A small sound classifier, trained from scratch: trained on notes from a synthesiser with random patches.
Rows from block 9 of a small sound classifier, named by matrix and row number. Rows with one number belong to one neuron. Each number is 50 + 15 x the weight over its row's rms, rounded and kept within 0 to 99. All counts start at 0.
After each neuron's rows are labels from the 100 clips, of 14976, where the neuron reaches its highest value: "responds to" is what is common among them. Only what is clearly more common there than usual is listed. The data: notes from a synthesiser with random patches.
# fc1: first MLP up (model.blocks.9.ff1.fc1.weight, 768x192), inputs 78-116
# fc2: first MLP down (model.blocks.9.ff1.fc2.weight, 192x768, transposed), outputs 78-116

fc1.741:48 43 63 33 45 62 27 37 52 47 21 41 68 50 49 65 40 49 73 18 55 71 65 41 63 55 61 43 38 41 63 74 41 52 56 62 33 39 59
fc2.741:42 73 43 24 61 35 33 35 42 51 50 52 21 72 52 41 39 25 50 43 53 47 62 53 49 62 53 62 58 83 65 34 50 48 28 62 25 37 42
responds to: pitch class: F#

fc1.684:63 59 27 55 51 58 63 17 47 45 48 48 32 33 56 47 62 67 49 47 43 16 46 65 12 27 28 31 32 59 71 16 60 69 17 57 43 49 61
fc2.684:48 21 81 33 42 68 63 67 25 47 36 60 78 55 35 75 59 41 50 43 33 65 52 21 63 56 63 69 35 36 53 73 49 32 54 40 38 44 36
responds to: pitch class: F#

fc1.554:74 68 50 41 41 50 44 45 67 46 36 48 54 33 49 64 73 62 22 54 43 26 43 64 48 45 44 29 28 66 54 19 41 64 49 44 51 45 79
fc2.554:47 40 39 40 78 37 62 66 63 52 48 38 70 39 48 41 37 54 76 45 37 47 54 43 54 57 74 44 70 28 45 78 36 56 51 53 53 48 39
responds to: swell; bass register

fc1.289:33 53 42 45 37 31 59 62 57 58 63 52 38 46 30 07 74 57 74 44 56 35 59 76 50 53 71 27 42 70 41 43 42 32 74 22 77 55 49
fc2.289:51 33 82 52 44 64 61 39 53 46 52 69 43 67 45 56 61 33 56 40 47 83 52 45 43 58 39 32 40 64 64 51 64 32 49 27 43 71 42
responds to: pitch class: G#

fc1.6:40 56 53 45 49 38 72 60 81 44 72 56 46 44 14 36 38 37 63 33 48 43 30 65 64 80 62 42 37 66 50 90 35 52 61 36 77 33 59
fc2.6:33 31 78 37 38 57 77 26 37 52 45 84 59 46 45 39 62 41 73 39 46 99 57 41 49 49 75 58 41 46 53 52 46 31 40 30 53 59 42
responds to: ring modulation

fc1.382:67 60 58 44 35 49 36 67 58 59 38 22 54 19 65 64 82 60 27 52 44 37 73 34 23 53 37 65 20 51 44 30 54 63 59 49 70 46 95
fc2.382:49 41 37 45 93 37 62 65 65 43 45 39 57 40 55 30 25 38 82 42 46 54 43 52 50 45 60 55 71 29 55 81 44 58 45 45 55 35 40
responds to: hard sync

fc1.169:43 23 77 53 36 78 58 60 49 51 58 34 44 48 52 78 75 80 25 55 61 69 34 28 40 63 44 31 50 43 76 34 28 43 39 51 49 43 46
fc2.169:49 19 68 32 74 51 62 64 65 59 45 37 74 37 47 73 48 66 68 30 40 66 51 29 57 51 50 59 61 47 64 66 28 30 48 48 38 41 48
responds to: pitch class: B; hard sync

fc1.66:73 43 40 32 61 36 60 70 65 40 37 40 71 53 65 45 69 55 32 53 48 34 59 37 54 44 52 71 65 46 40 45 49 86 40 65 64 48 71
fc2.66:30 53 75 72 19 43 35 17 30 40 47 50 45 62 30 74 46 36 66 54 55 42 46 73 34 52 25 36 35 46 80 64 77 48 52 53 49 58 52
responds to: glide; hard sync

fc1.262:53 55 77 35 54 62 29 56 56 68 38 36 66 14 63 73 58 55 32 41 17 38 55 47 19 42 46 74 29 35 48 21 38 75 53 26 34 36 86
fc2.262:36 42 39 62 82 41 61 44 63 49 41 27 76 34 40 49 37 43 67 38 71 67 52 56 59 37 90 40 70 34 47 69 54 41 67 31 63 50 38
responds to: pad; pitch class: D#; pitch class: A

fc1.55:47 43 70 33 55 52 30 44 55 48 09 34 62 60 56 45 47 55 59 30 37 54 45 42 56 50 64 26 45 52 60 50 37 46 54 57 24 37 49
fc2.55:41 75 50 24 52 39 40 41 39 51 43 42 12 73 58 41 41 41 47 39 43 62 57 52 51 67 47 60 51 89 68 30 51 39 27 70 30 29 37
responds to: pitch class: F#

fc1.5:34 31 63 32 50 56 58 49 76 44 45 42 64 46 83 30 51 59 37 37 47 76 29 40 85 55 41 54 59 72 48 68 27 82 65 63 59 51 49
fc2.5:63 66 47 61 27 26 45 32 49 62 49 63 38 57 42 73 60 32 55 62 65 32 74 77 47 63 33 57 42 56 67 43 61 53 51 40 46 52 59
responds to: hard sync

fc1.447:55 35 41 49 29 44 53 63 44 43 48 46 66 47 47 48 45 55 71 57 36 46 22 71 28 42 25 44 15 62 99 60 78 66 32 50 54 31 52
fc2.447:37 15 70 35 39 65 55 64 45 42 37 58 65 60 15 85 58 48 55 33 47 71 57 21 54 43 59 56 41 45 78 68 35 36 41 44 41 52 25
responds to: pitch class: F#

fc1.348:52 29 45 48 57 67 35 43 57 57 52 45 51 31 61 43 61 71 53 36 42 81 65 46 19 60 59 30 53 43 54 58 44 39 70 14 75 34 52
fc2.348:69 42 61 70 51 51 57 56 79 59 38 70 61 36 35 88 64 74 34 37 29 56 58 40 61 54 43 61 52 31 54 52 35 43 52 59 56 44 56
responds to: pitch class: B; hard sync

fc1.647:73 39 51 26 66 67 37 53 52 47 45 32 60 48 28 71 64 61 35 50 03 39 46 45 64 31 62 47 47 00 52 55 40 39 69 45 35 18 58
fc2.647:29 25 38 49 65 67 63 25 45 44 59 51 54 34 32 63 13 48 59 39 80 74 50 27 67 58 29 81 48 55 54 49 56 38 73 37 80 72 49
responds to: pad; pitch class: D#

fc1.132:59 45 37 49 52 83 64 44 63 74 63 41 51 24 34 49 42 64 50 78 25 46 18 43 43 51 44 41 40 46 39 39 41 49 41 61 87 46 71
fc2.132:40 51 72 53 16 88 53 46 42 63 33 72 49 51 59 68 74 60 26 56 45 50 22 59 48 86 42 29 42 46 82 60 52 47 64 49 63 81 54
responds to: pitch class: F; hard sync

fc1.233:55 41 55 40 73 43 39 59 41 54 38 40 48 47 40 65 47 46 60 32 40 49 55 50 45 54 59 33 47 41 76 63 56 39 60 51 35 27 46
fc2.233:44 64 53 33 40 44 36 40 50 59 56 47 18 66 34 60 59 37 46 45 47 52 53 58 43 75 29 56 54 89 83 44 42 30 30 64 33 38 30
responds to: pitch class: F#